Weights of a small sound classifier: 39062 training examples.
Rows from block 2 of a small sound classifier, named by matrix and row number. Rows with one number belong to one channel. Each number is 128 + 32 x the weight over its row's rms, rounded and kept within 0 to 255. All counts start at 0. Numbers have three digits each. After the name is the row's rms in percent of the matrix's.
After each channel's rows are labels from the 100 clips, of 14848, where the channel reaches its highest value: "loudest band" is the band of the loudest frequency at the time of the peak. Only what is clearly more common there than usual is listed. The data: phrases spoken by 400 fixed synthetic voices.
# convs1: first pointwise conv (model.blocks.2.convs.1.weight, 240x192x1), inputs 96-191
# convs3: second pointwise conv (model.blocks.2.convs.3.weight, 240x240x1, transposed), outputs 80-159

convs1.169 105:128128128093128128151100128128096128147128089158128128128128128063128128128100165107128128128156128128128169081128112156117128128128082128128128128128063128128128110077128142128128128128128128105128177128128128150197128128128087128081128144165135042128128128058128128084128088183167128128
convs3.169 105:171154157161128128128153035168128162128164161147106070128062078094128169093083128128089128128154087156128105128128169128128128128128128128105061176095128128128152128128128142177128128092081134128008098128109128128128116172128128140181128128
loudest band: 1000 to 2000 Hz

convs1.33 104:128105179128128128197158128084128145173098128088128163078079149128178098185128128128074174089128167175112070128104128197103170128088170095094128128128128128092137128128218128067128128128128193162128128128045200128128150128128172164128163139128128128120128128128180128088130170081128095175
convs3.33 102:162162095128128128133082079128189128149128128103128128078161128107128092128128104128055128123128143114106128119128068128153062192128173128128128128128128100157092128049157128092060124128111128128147128141128159148153092171092128128128128128
loudest band: 250 to 500 Hz

convs1.92 107:128159128140128111128167150128128128056066120175169172128128128128128094093169164152134166099128066128128116098128128128172128080128128079074128082128128128195155171170128101128128087128207128070135122128030098128128186128128161153150120098113100128128128128128128128034128128128094122086
convs3.92 100:116063128172160128128128128128128115128128128085128128128128128191128196128199128088034102146128086106128150128128143209128128128139128128178128128128192111128128128128128128132075128157109128108128154128102163128128067128067128128128128128
loudest band: 2000 to 4000 Hz

convs1.129 074:149128067128153102156128169189158174179128097128128154128128128128105145128181166128128128128128128128115128128134201128128128058147128128128231128103102179128120178128128087128165089128128105128128182128128043128128100128128219170094069128128072185128128087128128128075128128106128128128
convs3.129 094:176128128150128088128128128128110191128128109175152152152071184128116128168207128083166179128191111179174147189164128128088196128042128162128128174153109128128178128128105073128091092072120128128094083119128128187128128128128128176128164128
loudest band: 2000 to 4000 Hz

convs1.150 095:095157128128188128128128128046128102094128128122132083128037191128128155142182150128128100206056080157128143128128128128128128128128138128126128128156165128128128128128199073157128095128163128146062152128172163128128163131128128128104128128128128161067095128107128075085172158128111189121
convs3.150 098:128128162132079128085119146161099128165102128187102128128150128128103042180076168107128128128128128128153128128054128142128128128170128069234128104128128155128128128128099128156150068128128179128128080068146128128162128154128128173128128128
loudest band: 250 to 500 Hz

convs1.73 096:128128128128128128128094128056115128077128090128163128089194128128146128128128107128128128128128128128128128128128128128115128098163128128128128064085128180179128064128128182185128128099149128128176128128161107128128128128132172128128169128144079143128179128172180156202128128128128128109
convs3.73 104:146168128089128128173128128128128207128168153193082128128087175159128128128128128006128163052128128100175116146187128189107128128144076128128115134173128093128128128092128128084090101152128128128184128153165196128128128086096219128153128128
loudest band: 250 to 500 Hz

convs1.47 097:154128134128091128028128128067146128091128093128128157089163128128175128176186128098128088098128128128099116128128128128128128171128076128128170128128128128159128229087128096128146103166128128208149225203079128128128059048128128128128128177128098098128128128128128128089111128159122128128
convs3.47 091:128174128128128128104104128184159128166216128128072087069128128161128105128014128128128117128157128128128128177128076169151128128170128154128115148054178063102128089117128128195128128072053128128160128100128199128052128150102128119128128128
loudest band: 4000 to 8000 Hz

convs1.25 095:128128128128128128033186156093128142128162128182190128187100128128137148128128128128128131128128128128163128128093128128128110128091000128123087128077128152128128092085128128115196070128085181170128191128167128197088128128101128128128091128128109152128128128182128128150072078140128128128
convs3.25 109:155118157128042103128100166085128088111103128073099160165130178128194128128099128143107179073142069128128128175054154074139128128128128128128180128170111128128128179128153080128174099128151144086166163128066255175128128128158128128097128056
loudest band: 500 to 1000 Hz

convs1.115 098:177128090128094192128128174128128128135080128140128100128128128103158128128089074128000128105128086128087128030128180128111128065128128164128128128138128128092167128163128128165128128128081128208128128069128128128095100128093094122086128128128077128128093128128087128128128107128128143166
convs3.115 103:128128128128115128128164128151198219128164133102145128128187128148128128128128078111096128161200094047067128128128128140128168128142100100128190128089188147089066154083128104128091116128128128128114128199120128149128128087098094125128062128
loudest band: 2000 to 4000 Hz

convs1.186 104:116128128128128097128146128128128098161128155128086158128128176128113130100216128093128128143071074128128128164128128172089128151158158128128128128136128128128147178147143128128128128128048128128083085128180128107162128170077161128128128128128146128083128114078128157089179213128145177070
convs3.186 111:128149128067090128128128042088104090128144128056128102195083184128147128128087097128077193128128128148204149128112106087128185111128145128077128147128128074163128062083128089128128128081190088076128128128128128146128128217128105072101091128
loudest band: 4000 to 8000 Hz

convs1.152 096:128144090128128128128095172089173128100128074068132194128128083128081128128128128054168074128128090177143123168128084128171128091128128128128074104164163128171128128128104171081128104168128128122155166128128128060128084114087146176106128128128148128185128166121185103128094079179128128078
convs3.152 093:128128128146128128089146138128151112128128061128156041150071128128081128128099128128192128070128132073128128128128128086128176128223128072177128095128128128128128186149128131096103128128106128128128128128128158087128128128157128128128128092
loudest band: 250 to 500 Hz

convs1.215 092:128226128187128069128128151111156128128107072128128118189157067128128128168128128128134128128128128082128128165147196128164181109149128140167076128173117133128128128156128128128128128128172128128151163128128128193156105129128148128128106154128128128060161128128128128188183112128128139089
convs3.215 097:128153198071128128128128128092128108151128187128152099128128128128128085128128128179128128128067128128128128128128114128128053149095207128128128160131128078164215053128128066128158161128128046128100128128128128128166174075124098214067102128
loudest band: 2000 to 4000 Hz; 4000 to 8000 Hz

convs1.84 102:128150169183128101057128128071128083086128155177128144099128128096132095059128128128128128108128176128149128109128128128117128128128150059094128101071128179178128086133086066145128128187165128128096128170128128128176157128067052101165128128128165077165171128155128147091160128128128128128
convs3.84 100:071128128076173147128128098155128128196128187151128128128210178106128155128128128115128156128128128128128128198120141176128128128172128155128062162170128128128156128128110128128151195128148108099128128128128110128054128178154128128114128035
loudest band: 500 to 1000 Hz

convs1.100 097:182172128128107028128128105128134128088128130128128073128165163179074128067110128168117128128128095063128074128114128114128128128128104128098149128192128119069143128128087128194086175180144103167128128152128128128140128128128165128185078128183113128092151128128105128158168132128097066128
convs3.100 100:050202104159128091128157064073128117174128128128040201082128128104119128091069115128151128155128128205104115128102182071128091155128128053128152067170128071063128045128128131128128183143168144128156128068119128137128110128150128181128100128
loudest band: 2000 to 4000 Hz; 4000 to 8000 Hz

convs1.114 101:128128150161128128152161128128103128035128128174093128083070102182168180128174128128104128128128203157128201103103203128102128121128128190128098128088128136146128111174114073173056133128128128128184102128128167158128121168161148128128076140128128128174128128128095128128128128170071128162
convs3.114 101:183128177128128117189109103142034101141128181158128185121088169161069043150139128128128128128174128074128128089128128200128128128102128128163128095184128090154128106128128128102128128184162128083128154159128094071168111128079128186147191066
loudest band: 4000 to 8000 Hz

convs1.99 103:091128128139128128128128109075128206128105128128146128128128153073063188128077097134092128166067128128105128060113128113081069052091128128128115083128078184228128138144128039143142149128178128128128128166128128176128128098162128128188128128187142128109128128128128128128140099128128158128
convs3.99 105:128099128119128159114067168128128205128088128171168203095128128128128128128128128128083128174149128128065128151128128128091128173108128165175084070128181128135128128128128128100128128128116140158160128174103157128128153141173079165128128138
loudest band: 500 to 1000 Hz

convs1.108 097:020128128128128188187128168128128132128128163101128128106071137128170147128106146168178110153071165094088101128108187179128128128060069138128128189128069111128085128128128128101128071106128087128128082128152101128121128128137146128128128128089150128128128128056128141172111176128128128128
convs3.108 107:128128112128172128088128128206128128128076128111128095128128080163128128128128110103128128128202128162128097175128128128097186178128128128128128128179128128128098165128128128128091171128063128165071128090115128128128128128128128128128157104
loudest band: 250 to 500 Hz

convs1.51 118:115146128114062159170141128089128114128128097161128128095143128161128128174071128115128029110128128102172180128128116128074193128128128132071128128128128128128146128104018148097108128128188128128128082067128106128145113118104104150142088165128112128128165128128128128156103128128128151128
convs3.51 106:094154128128128157128114128128208142128052128162128181152074128128150150182128128045128128088093128166128117128208128128177128128166136092124055153128128128065128060086170109114191067128128171128152128128128186178128173128128128087128128128
loudest band: 250 to 500 Hz

convs1.95 096:025128189128128128155128110104128128165186128128128128189128128128103167154097135128111128176128128128184106060128138160128159128128128162101161086115101105190172169128128206081128128128128128128128108167178128113128237128128128157128100159128128045093128182128128128128128158128182112128
convs3.95 101:072185169103128180128128062128128169128095109128128128128188193074128103069128128128128128147095167186153128177096128191147096128128128203128099079179093128113128131128128157128128128119184081128128088128128128128173087128128128128139158128
loudest band: 4000 to 8000 Hz

convs1.55 101:209128081051095128128128083096050117128128111049128169055128128094128167128078104091128128139110128163128128128087128198128128128128166128176128128128128177184128128128088128097176128085165128070090128128111173128128032062142128128128128191043222105128083106128128158102128128152128128128
convs3.55 096:063128128128128188128128079128128128145162128083179097022128144098156128160128114128200052128174093128170094079103128187180128075183128093128128091128128128137128103128128136153128128128071128128128128115112128068128128184076128059128143128
loudest band: 4000 to 8000 Hz

convs1.24 103:188159167092083153160148128194128128128128128170169128128128159128176128142226128096128043128128164128128089114184095120082088160128098128128087138128086128069128147128123151128129167128128096128181145128103038158128005128128073128110128090128162128128128168128128169128128128065080112118
convs3.24 092:128128140029128092158128159162106128128128128215128101177128161179113128128119029128056106092128128029145128128085142128128128128128067128213128120128082128076128228176128128128128090030128128128128128128128128128128102194128062128128038128
loudest band: 250 to 500 Hz

convs1.71 104:128057128085128128128128128178100128094128105110128128173128031083128128176128187128208128128128182110088104128116063128128176128128148128110210128182128128166128168128115128128059128167073128181162128177128128128128167064128139128128128128081099094085128128128128128128141128124160128128
convs3.71 103:128128078128152142072186128128128173128177058128103128085235158128035165103128169099128073133103128128062095128128055128128128128144107139128162128128128128055128128128143166128096170145128195128128128128194128128073155128128064128168136070
loudest band: 250 to 500 Hz

convs1.76 096:099070128128108128190214053128128128128128157072064128080015128164128078178094128092128087128128128128128128128190037128184128202097128161128128118101128128135128128128128093181128125128147202128128071154191103128128105128164072128128219128128128128066128082128128128128049128113128128128
convs3.76 102:159105111096143128128128128128128042164128128128101119058105129078128128128128128128094112128128128169185084111098128178103076128128159128128128187128128128128128160128169128128163142178055105128128147096109111101128128128128142128150128140
loudest band: 250 to 500 Hz

convs1.208 101:166152128148147128154181081159047128128103217079128172086151127128128128177178128106128198104128128128128128128128214128128128090018128178166156128128128128097156128128145156128155074162049128128086128128182111128075128151144128106128192128095105128128192035128128166085128128049128103181
convs3.208 107:172128128154128202138119092157106086128163102128069194181159128164128154128128108160128128093193128128128128068086128128124111128128178128138128109128103227154128128128128171149128146116128098112128121070128155068128117128128163128221162187
loudest band: 250 to 500 Hz

convs1.64 093:128128128068128166128128039151128128128128038128098128128128108119128202128128108128077128173158072096113109128128128133128089195128128128128159128128128128177085211093128157128128128128077128046128128086101144176061143109128128182128128104177095190128128166128110110128128128128184202128
convs3.64 097:058045128161087128128128128111128128128128155104102194181128128128128085105101187128081135128076128128161128170128128082128128150128067128076128128139128155128128148095128158128162128128128111128128219128148109128121128080108090128128128128
loudest band: 250 to 500 Hz

convs1.156 087:128037128154169128164077128074092156053128128128128128128160128128128128130128128105128128128128093091128128073162088128184128128216128128128128115169128128114070128066128128082128128128128122128180153128128128098128128046086184128128128179155153075157118128103193128128128202128131097128
convs3.156 099:186128085099128128128128201104128128071128128128128169095195080112038128128076135128128175128128128128124103128095162128087097128098128128165128110083094142157128128128128045128244187060128128068128128088108128152093128097128128137090164086
loudest band: 4000 to 8000 Hz

convs1.178 090:128237128054128128128128128128128128128154190159128128128093173128089111189157181181128128128128100128128128128128128059212128156128128170128128128128192128180128128110128128142068188128128128128162079128128128128131128128163128128128128181026163128128128128128077072128128067111085183091
convs3.178 104:128111128128109089128145128081128128043128104167128103162128179128141089128147100128128128165128131078140185128128144162128163128065170193098166152140186128128148121170090093128128128106128108121128064128171110080164128076128190128089175167
loudest band: 4000 to 8000 Hz

convs1.176 098:205128128157150086076128128129066128128070101128128169128128112128128128128128128084128072128089149128128153128128136128128128170128176081128128155085145162128128128210133128128041100091128168128128128087080177128128128128128128067161128128108128128084128208128182128128128128173128234172
convs3.176 092:128135171104128128128128177128128087047075186128128128128128053156155128128128128128128185128128128053128181128128143128181128105128128104128128128128096128192134128103077128047128081153063232130156053128128128097128163092146128128128128138
loudest band: 2000 to 4000 Hz; 4000 to 8000 Hz

convs1.193 107:128186128128128128128128128176107162089128118128128094117083128148146128152128128177128128128128128128128209173128128128096128128128096128006128162128146128128128128076128128255128128128128109169109128128138143128128128128138226128128116128128128128148109128198149173128077000163078145128
convs3.193 098:147079128111128128128128180128098128144164128195128128075155128128110128128128128010150096029128128128095183087110128141170128149129100089128161128118128128128184143062193128069141128128128128128114111110128177128088158153139128128128101162
loudest band: 2000 to 4000 Hz

convs1.206 092:073193128100053128128128128128080128085128128198128092208111128162128073181191186128180128099128112128128128128128171128150187164128128089149128026128091128083128150128128101128128128199106077128128170128133128104128128115082128100128090073179158186084063128128076088128128128128128070183
convs3.206 106:110128152128160094165128128108128139128156128128165073128147153128128128071128128128128128128169183128128128128077128128082128092065128102128128128070230148184128113128180080128167128167128073130163128128099128128005107128128128151156128167
loudest band: 2000 to 4000 Hz

convs1.166 105:128128128084128128128134081179149059143177128209128128128128168142128063128148128128128085128085142082128197128116128128128147128161156128148161095128128128128192099128129128180159190151054073128148128094128108073128128128081128068128128128128079128143085128128128156156128084071094105128
convs3.166 108:128196102171189171156128067097128128128128128159128046128159098128128128128188080146128128128128091128092171128066090174128168140156128183180128092076064151128128128128128166128174128070128139128148095128128128208075096128107128128144128128
loudest band: 250 to 500 Hz

convs1.8 106:168128160072157056158128128128091082128166128177103113159158147106128093128162107105192128128128128128159190083108128128106099148144095128128146128192222128128162110086128128128135144128141087155074152092142128092142128128165128128169128128140128101142140067068128089128128120128097114080
convs3.8 103:198128145154077128064128049117140128051143128196105128128128128082145148176128128128128151184178128173196128090128128128212141119128128128128128094128128128128164087034161143150180128128128089128191091096128128128128128128102174128128095204
loudest band: 4000 to 8000 Hz

convs1.61 100:128128128128128096128128164128128075128054146128115060128045128128128128096099105128103128128139091119128128095130103185108104159128128087128158085109071175104128128096128171128161189163094109076185128128097181194128128128158128051096128128128128128094128128128063074071110128162189078079
convs3.61 099:225092095128128075128128128128128128161102128080179128128128128159230156160114080128128128128162128128061189128128109072128189128067088170128128128128081128174128128128123106128128177128128128058128128090128147140128181154081128128106128104
loudest band: 4000 to 8000 Hz

convs1.67 094:128115161173128139128128169080128128128094128128128150128128128154086128101128155066128128141195091128108128094165128073128097128128213138128128183128086128090128072128128102066178128128128151128170169128105128086128128128128128128204186089128128128141067094093109128174102095128128163128
convs3.67 097:128063160165154128142105059128203200128128171128128128074108172149128099128128128148128165128128171090128128128133128128128128148128094163128200100080128124128128128128128128186116079112128095112126128105128197171128094128128128128162128128
loudest band: 250 to 500 Hz

convs1.44 090:128091184128128128144128000128128099164162255128161128128078134128146176128128128162002128128128128075181084093128128183128171092089105128088128099128128190128128128128128128153128128128124170069106136156128128106084153128117128128128091128144058089090128142128128128128128128128128120128
convs3.44 092:175128128144167103073128128183110139128128128128097128128098128128054128102173128128108128128167071186128128128099128206128128101128079134128096062128089098067128128163128128128128118094128128128128059128128128128105171153128103049128128108
loudest band: 2000 to 4000 Hz

convs1.88 095:084128122128128128128128168101128151091081128128105128060172128172128206038128128128128097196213128149128190128155128178128128128128085071151194067163116197060146104162106128171128128180128178128090128106128128128128128128128128073128128070159108144223080128064128128091090072128128128128
convs3.88 096:128128102128128128128128128128128128128091127128219128128128180072166128167123128128100128128113162128161166149128146128148099128128128088174084068075142075074128156128128179128143128075128128094128150161171128104067090128128165128128128128
loudest band: 4000 to 8000 Hz

convs1.32 108:165173193099086096128128091128107120120215166096149128128092128168121128128088128167128060128162154082128128128128095157162128128081115138128128139128128128177128128128128128128128128128137110128100135128114128204155174069128128128128223128128128147139203119128128128067102128128128083124
convs3.32 110:128096128098128128144159128128128128128200128128128128128128128110128178128161113066136128097102170128066128165128128128166115105128128105128128128070128128080128139068248146214128128128128128128128128128128128095160162128123050078128128128
loudest band: 250 to 500 Hz

convs1.173 100:083128172128128128095184128063128178128153149105128093086128145128200074185128106128128194128128128082096076172128128169098168128180128186105093128128074079130128128114193128098128128177159103086128105128180159091128128100128128128128125128162128097128115128100128158041128151128057093128
convs3.173 091:128102128110128112128168128170128156128196128206128173128150091128128128108128128128128156128053128128117128128128128088128128127144128128128128128128128240128128128145075044071128137090128059073100161192087128128068182181148128233128128166
loudest band: 4000 to 8000 Hz

convs1.53 103:160128115128079128158128099128128128128128128128128061128084075152098159123067215149168173128049083128128075128172128128128128186128128148128170126126128081128128165128091128057128128158128072128083128128128128128112128081128162128128128128128128068170128128128228100128128128112162128149
convs3.53 102:128128128128245103128128143128128128188150100101128128128128087141062128128100170128128082128128128174128155128164128077175140165195128128128128128128164072128081128128128128128128128194128116122128193156128097053128128075128116052072054149
loudest band: 4000 to 8000 Hz

convs1.210 095:101203128128128144158128128128065104128128103128106128194096128098128038128128065128128128128128128128154128154173085162128128074128128128095112198128128108128127154128128075128152180128128164128079128128087163078093099128068128097128191128128185128109153151128128128214128128073128165128
convs3.210 101:128053079128128059130128201128173090128128128128163128128128128153128073064128086128108029128175110128128128154099128128128092128228082128095128066128075183128100128128128180094089128128219128151110166128128163128201106161085083128048128128
loudest band: 250 to 500 Hz

convs1.15 105:154214091157155128147084128114128149128073105128128128128171147128053128092172128063128098139128128198159128128119094128174136128223128165128128128071094061171156159103073090128203128128128131128143128135224069189142184128074128093155128128107182128128128165128099116128128128128128101101
convs3.15 106:128128128128128168093128177178128109128128091128128111112128152128106128150128128104101179152106092128076128129159128128153111094090128128005128128071103128128128192153138128141096128128069128128128128128128128128128057090154128157175180128
loudest band: 4000 to 8000 Hz

convs1.85 096:128128128175224128128153217128128096128087128162023155152128128128128128128068128128128139087072127157085160082128128128128208128128123177128128128128128128128128206154128061131128128128105158158128165082155193070128151128128128035128128128128128121128159062154128128177128095128128158065
convs3.85 097:089083128128128128128128091128128171119167128182095103128174128128113163194128128114128128156064170128128128098154106128157128128074128128128170128128128128137128128128128142128128162080087152128092027128128128065128128052128128128086128128
loudest band: 250 to 500 Hz

convs1.2 120:164176089145069151078139128128162128128128128255144128128182128152205128128163128154102128086173128128128128128128114150128178209128104103117101050211149128128164096128171172161128162128139162153175128151141128128142160157128108099128063128128102100101183158128074128128128147087128128128
convs3.2 121:099128095128128073116184128128155128093128123144078128149119101128172128128064128128128128164128128102101169128080128149158128128128128128128183090128128128102128128060178170195212192056128128128141159114128195144128079105128174144146128128
loudest band: 250 to 500 Hz

convs1.153 097:173128128128101156128095162128089128128128128206128146128082085135077118128179128082185091110171177128128173128128081068177128128116128175135084117128101177128190128128067128086068087093155128031128128128128128128128128082161128128128160128128128128128128194128128128148097188128167128175
convs3.153 107:128128128073128140128128128210165164104128128128126032054128206128128088102128128145107144082100128047168148092091128119128157114104128113128128158128140128128128085128128128094128173128128115128128107172128143128092151128158128197139128128
loudest band: 250 to 500 Hz

convs1.45 111:137128167128128185191128128128128128086128140208085128128112128128210128191182097172128100128159128128128156171128128156188246104128071128026128030039173128128111128128233128183128128102128128128144128128128087128157151063143128128128128182128128128113179128128050139128128111154161128128
convs3.45 096:171151128128096128128093128128093128128128128107128128088128128183128128128075128177177068128128128101060174114153128128128128128163092191128128111127128082233128128086172152128209128128128128128141138128128128128159128128162120128128128128
loudest band: 250 to 500 Hz

convs1.229 100:128174145128128128115079078082110128192134055066128155171128128128128106179128128068128128163128128128128128150084128166213165123128082128098128097200091128128168128128157128164078128128150181128146128128128068165128083128128128128128128128128128128096128128157128025128128128221128101128
convs3.229 101:162128128105128179128128147128128128128128128128128128113128235128150143128177073128089149174128128128128128128194128098144155128128112128128163128128194128153128124128054128128128128119128128128206128213128096093128128128128160166128128168
loudest band: 4000 to 8000 Hz

convs1.126 091:128078128128069098103124207114198198101134150128128099128170160128128128128054128151128128170128085128128128128128176170050128069128141182128178174128128128140128128128128102128157088128108078128066128128151128128126128076128128095128064112128128091128128161087128128128204060128128128128
convs3.126 087:128128128128128128111128128128128180014171128128128113128128128064196171128148094164163128076128128128075128128128128128128128165128175128194106091124128092128128161128078128128099128128157128128152034187077128128161128128128188094128128156
loudest band: 2000 to 4000 Hz

convs1.192 103:163128128128091128128092128110212128128093117106113089172128092128070128115120191128128128128128106157188084128128189175128128090128128128075128197128128047128101167128129128081215128174091084085149090128128163128147122128152157159128158092128128096187170128128139164128025128128128128128
convs3.192 100:147056011169090128115128141173143094149128033128114128128128159128128182128128076074128196128128172185063068128195084142112128181102128128128132128128128128128128173060128129077128128142128180128080105128128188128128128095100144107202152186
loudest band: 250 to 500 Hz

convs1.36 108:128128172101087177128149128163143128128128128086128128128108128166127105128128128090128128128128079128128128153181158128085112128128182178128095150128189104148128096128128128060178128128128175060151128128128128075128174179181165086170087128165128128104092057169191128188149179128118168153
convs3.36 094:141128128128090128151128056092128155128128128128128128064128128188056128153201128085128128128128154185128128075161128095128198128155128092097128024128128136128184128152128128094128128077203128128169160157128128206128128128128158135128128193
loudest band: 250 to 500 Hz

convs1.9 115:128128128128128127188174094165128128082128128128058192083094128128128109196156148128181120029116128202128108128148074179153120174167128182112105128180152128051128128128136128128128128128120128128128122184156128128124173128161128128161128072155128081095085081110128084128128149165205163128
convs3.9 105:128189177128128128082218128128128068197154128128157172094128160088101058128128128128128091128128128128215096128128173104128128128128128143128165128164128099152128128128190083169128128128074074128165128181128142111128107164128154128154128163
loudest band: 250 to 500 Hz

convs1.34 096:087128128142174128128135128158157159128128085104186023128151128128128128128177128094128128144153099128128128170091128178128128128127128065164098128128221074074128128128128116153076128095105128128079197128128079128128128128068128128159128128128155128162041128112128102146087089128128159150
convs3.34 104:080109128128095128128128113128160128128146128128159120128118128128179081128128137128074128166141071151128128128128128128147128183093128154128146105201128128128113181128171122128047128090172128112128067128127166128120128151019045128078128246
loudest band: 2000 to 4000 Hz

convs1.72 103:128178183079128135147128156236128128103128128074128163128173108128096128039128128088154128128128038128128128128128184112104155049140128083133128073128128128128188090128128142128071089147128128128215128194128128158111128128243128128128128141110128128117128128106128128153160128128084100128
convs3.72 096:142128159111114128199128155142128108128128128128148153096130128129099177063146128128128128141068128128187098128128197093071147128128128189185128128174037128128128128128128148103114128128117176170180128106128128154161156128128128128128128128
loudest band: 2000 to 4000 Hz